A small image denoising model, trained from scratch: 32-pixel images, 101725 training examples.
Rows from block 8 of a small image denoising model, named by matrix and row number. Rows with one number belong to one channel. Each number is 128 + 24 x the weight over its row's rms, rounded and kept within 0 to 255. All counts start at 0. Numbers have three digits each.
After each channel's rows are labels from the 100 images, of 14848, where the channel reaches its highest value: "peak on" is the class under the peak; "strongest on" is what is common among them. Only what is clearly more common there than usual is listed. The data: drawn small creatures on textured ground.
# convs0: first 3x3 conv (model.decb.0.0.convs.0.weight, 64x128x3x3, standardized in use, each kernel summed), inputs 0-127
# convs1: second 3x3 conv (model.decb.0.0.convs.1.weight, 64x64x3x3, standardized in use, transposed, each kernel summed), outputs 0-63

convs0.18:141136141160131130178090049137150157113111103179143157126089127134118114011121102156093085141153143085090169145145082164134149133088104150103132157134097114133102130127106131097121142165149115103128132135121125138125110154131134129122146117117117131120157150145132091124114130118120121126174120109122121109125154127110129162147115141134153121147137153119157123113131121125139139128151
convs1.18:118158117132141122147138087165112103137063112104147126131127154119124112167157096108158088133131122115115138165134138131121144110109067132119201153126145110100129134131146123159107162125162130
peak on: body
strongest on: striped; white; snail

convs0.17:112187131136094124094087168135031104101135160130122110108132173101134186120172172090107109157124112130123206137165132163156077136110118152153121125130169128122136117098058133121168116127095105124107093108130099119107148129121117112144129116133164140133142132119123115130117149144131113142119129143136134120136129124141118124142123150141122137105115143155134143151123128137105133112141
convs1.17:103145142166129111122105161161155176176121179131134138164142145141131144159139145128105160152100141095143130072148108157144130105146146145155138169087097106128110112133136114117105127153154146
peak on: body; limb or head
strongest on: plain; white; colour: grey

convs0.54:114132138154129094122157104158163098141121114121146127080104169088141093118151100148159106192152133130132107135117133192124137159172122126141158112085134204154126114101113123122123140095143083130121169131136144134151100120143109125141163140094129151136106129095149131179094133095146136108125140141105154169092118117128088107180117151115117131110128127128151116134131145120097101135119
convs1.54:108158165159119108174179128109118148115127089128117121119139108118141150124095095123099159103149158149077153131147169126124120139132176133085096137174122081127110108102129116119139115130138111
peak on: ground
strongest on: small; jellyfish; spider

convs0.38:154126121164137156127191096136142187113130115083134118150118255123131086122111086117142112114108130154140133118151122111163124156150125132233127130126126108067139127135142102201122096138157126128110134113130124132126116128146132130119151117116118132133130142134130145138132116102130131107143138116131117126111136128134121126119120103128113137102131115128113108118128108124131130116113
convs1.38:133109131156128142139108162128090125102161127132118148065162118138111112130174139133149117110129107087143112108071111145106170126125092084128103160090097114103132125145141135112126119136144179
peak on: limb or head
strongest on: spider; black; turtle

convs0.52:131132128087102100164227137127119148104113121123119127140111184128135088127113115050114253116140146136126122107126136154119124152188123162114140117077146133132145108125112048149190162122144123122121154122141137123111131139119117131115130122128145113120116117132130128109139132112120139119122107127121121137125124148141115141135123126114126129124128131131109119122134136117119136116123
convs1.52:114113158133127121146116128146067158126149128125122121091174113109120122134075156128128129140094101072145118136099091147117104090140104092129117136085134105107141124126088150130116118124190126
peak on: limb or head
strongest on: small; grey; spider; creature: dragonfly

convs0.30:165175136110120099079097155101067127110121149126147111140137086122135136129120143148103172169191100206105106140123151132125072137167137161139124131123072136095134105109159124105115157115088145132129114107073124135131142099191124160084121127115108113116120113114154129111118132139124143105133151134140129106137151132157132094149133131142129123144098125131129134144144120138149144094120
convs1.30:117083172123129138114094128136101113120091113093129153116105119147108114147116141134122141153141165139112085129151138154181100136149164068134140093141138099144178102128081118159128118123136122
peak on: body
strongest on: caterpillar

convs0.32:172150135151081093139188155130049141154091130119125091123119097129171117083115122108117125151136131113132111114145103211185136106107125207135152112107107124120105125151102098128131152162113118120118149155104131139134137148135138121114124126126121160101130192121164143103099136130144125118137157113096112109130133169120127117128111144120125137122132130140137159122113128126133138090121
convs1.32:128155150125146157084151146129167151139126088090125131158153160136147132101135119131187161113123107165126145110143119106147157094141147123139120081145106134107139160172122137129151174128105169
peak on: limb or head
strongest on: spider

convs0.12:145132147182138154133064158132116091144080147057131132111130058120138147134078156145116110182161133108118131143169124091104181137163114132123101119163135148100132138126139159187127195123163142090104114136133133129130113137172153122141137141117110127130131123157105110109118105109124150114136121142123108118140115136106140123111130103100145153141132139149096124098111133119153111133118
convs1.12:090148132153144123137148113102141148143160110121127119150121168123121108141082103082128146179102122124094131156152152094174160168167173144141111121126152132130130103168129164149129132118098108
peak on: body
strongest on: black

convs0.19:124140117159127135158138062137105089087164101090106130173123127151138180127114172120063122110116095100139109109140098149145087120138136142054155183096138178197136131153067140139153138118191087132131157124146128111104135122144149111118136138107095105120116140120125150117109131126141133130138132126131134098142111143123114150127131134144129122117116140133129141125135128142112123154133
convs1.19:146110113120142160163090142136121118120164107122119115135130119124086121095071115098099153113121144158092126090077082128145143146096132074092149113154109129129137131113164119120132129099113162
peak on: body
strongest on: white; striped; snake

convs0.15:149135141158126122158139130143167120088093133112123159128125093123107131126132101173113164160133150102115148098147110116135164149160141145125112158132134147077105142102131119151117143129123144109116120112134162155127135125142117128150143148128114147125121136122144109135141110109159119136114117107088132133105130133106152154131123120000138127121116126114137135145122117148110119138099
convs1.15:146141107105118098108149107127159107159098141142153174117142097113157097092141113097129118168132176141140110132069139128087130140175150135125105137098116125131102179097101098122141119122130145
peak on: body
strongest on: plain; snail; white

convs0.39:145154120171149122070073135117163128105122168161170136141162083072117145146182120164080170098147114092127084058117085169079134149135127130125143144148074110134141106169121124094123165127148105132121111128099151168138125143114127104119123111136104156109121126138156112111123111137133143135120143131127095121137141111133127128118120153133153119130123132130141104119099139138110157148130
convs1.39:183143131120138134116093132106123149109151157143129146140141122130140191125120145170170092121136147116135119101112084134081099141113063146163149139123121106134153130162135132125173141128100111
peak on: body
strongest on: purple; starfish

convs0.63:167149127156123091104131152111059110099128151152136121148124099124140208000118177122149129148165114139152141113146121151170131102152114120063134132113137183105152103120108131105119126138111126142138128121120147116127142143128119128107110133118098123136125076111121120146113130122122140137134113138136141129101112102147148128125128132122125133138119136145124114129158116113141128136114
convs1.63:114192143122118143105157128120120122118149129135105128137142115119118111104135124145128099133134124136214121117128117111121134124140128135158115125164129158148116128125106087117148021139119124
peak on: body
strongest on: small; dotted; yellow

convs0.3:174106142176159160103119105118055119088127099128173156137159109106135089145117082117100122131139154107120137115145082094142133109169135156083134162144159136118165134131090121125077158141065089131088155104127147153148130125151133137119135127140121157147135145083141126112131160136136142119112123144141139097141131125128064096127108132132119118111135118170127147106116116130142113149117
convs1.3:139119097114104121124122130145129118127141119122138111111153125107147082140123125128166075173093131106128120172124121147124112138118076142151158123104116100094095132090110090114133160199129092
peak on: body
strongest on: grey; caterpillar

convs0.1:148146131080165072134196139137148128142124205142138135096121189073180066121180173107136135134106134157133105150107131170127114152118148133184090116092144098076125133108132165065153109173167110134134129127139119108128133112149140125128129124112141118150124149129142124123133134118123102099125129130131113130115128137122125134108129115133124125106138143137124115139139117129123137114113
convs1.1:137124083122094129163140128138120122139144136168129145196077128114127160120103129130105117154134153156120154081129117107137109139120143182112171086138093153151128123087140132146114123132091110
peak on: limb or head
strongest on: snake; spider

convs0.0:169147148099137115156096139137110089120075119163148106072139095092122121134178146149157150160129145083111132114065090169168119118157096118131140135119142148065122133115138153091101075099087099161103169133133134122152113141118165120114130165137127140137126176142139099137126157139134104113135123117134136132133125162129084148136120117131119081136118112143143149132153125136132126141147
convs1.0:151172114142134152082125142086116112132098146109150141140124158119146164146162141176151134130132156121159090077088126144133107105157130102133140124132119155120137103157130153152195139148127115
peak on: ground
strongest on: black; snake

convs0.56:129120132119113151116126150148201101121134148142146146105148159133151052138152143069101121129089117165136090126135133169128119139159104129116131099000152183128151105131165122123114115109095144121108117144127141119127126138140149126137143109124123104132121128136113120121141129121116111134117139141137135121117135129121142135129120128126132147110132128131133120105120128149164122143126
convs1.56:134082174158131131100112115117123144147071131126124125083112160130114140145115104156108104122156120108127137117106127098089119096100088097095106127138174157142169166139105158151125106134111115
peak on: ground
strongest on: white; small; snake

convs0.20:113176148130131092146070136128137094118121136153167123126145143089109133128137120157131138124156147170133074043147086183158174119158102117155151155109185142088132138118143070118098151148097185122110120101111126158151136132127113168146155125127111121120139128128111134136089120106131129122113117127126129133126130114126133140175128110105106137120158103133122116142148123129124121080128
convs1.20:140112121176119111096178127127124109131160134129126138124132117121125146113122127201136121142121143117103131147187119128153116104139119176146075137148116140131143113150130204121111118124119082
peak on: body
strongest on: scaly; small

convs0.34:145145118180132131138101130120087097104141145135108125170151081170094162000180136120135110121120129099177098122143120157151097112144124145098140142113155181130139123102142134136113169100105132115113128131116150142125122121137139108130111131124127129136114120115122155112126118158135097130119114153108150101131116148144137099107135153143090138119137108133134149150102131166117128127129
convs1.34:122130123098122146049113135169117145115166073172121139130141137113136150156113105121123142111135121132148105126144114131109133104141141137099065136145141170118169104153123090113162151106145120
peak on: body
strongest on: small; dotted

convs0.7:131141129088123132154118129131172121123121157128140128145155129118144121122205151105080197156177129127139110109071120104141120144122122142130118113102147163122141120119134149098145122127126127135125143221147126118132157150164141133155162146047135120109129144082103115107121065135116108110114119109106122119137146115154139147111154143114125126119122095123113098112115110131147122127094
convs1.7:089139136143165155100146177105143178131112160141082123134113114117137113108134142144146144155105114117125159125115130139064103093166116140117130141119121134148104105113155127108148149194152148
peak on: body
strongest on: brown; black; snake

convs0.16:143130142163131104094122124138130129095099106129113137125143135117141136129154146160124157124125122125119099091140127081123131140131132126126126128137087150127113151146158121143139140157137121126130119116109143148114169105128149138113166170124130121116125166130136125149131119130150102149117153100080144128142000143147142163118119127102157121132124136090187137110113125157113155112103
convs1.16:122122115130142095112108108118157137102121169144126122122107142109122099154148189162165080149112113103145114149162145141141128132097132099159096124073133105102115103148138098148101119178098124
peak on: limb or head
strongest on: dragonfly; spider

convs0.4:169141133154133123088129088126155146138124162138135135126132142141112063128194194132167162149070114147106088078096141167102129139118116172113145118045133172142128103087137144130135101122109081149112133128104130143147133124140115127102135149139125144131132154101138096080144140134137112107129116124123130144136095134114131153125124119132130126103147110136128126139156127144162127106084
convs1.4:137134154162080109132116102126117124146154104103104106096143135128159106131111068117099107178136132117118156148168121130130115160131116152140138130166175178143157165156132155107121144097112117
peak on: ground
strongest on: snake; black

convs0.31:151150127123112121142118132119114140116105146125138081122104119114177162100133215109126113158156115131178155136171140166157108130140125123076153144124124150060141046133120143155095172168093096152107150149126134136128116149119118093136143109116099139113137083110148113140147127114111149126129135140140136160144115099147121146086138130118116126112131116127105095109174116123138113134119
convs1.31:123152144104168091184118146112143123153116174126140122176146152145130106112124169138078116155140125150090100119114130152137127134108141134134149117157158162130139130156134140114148054157114131
peak on: body
strongest on: striped; white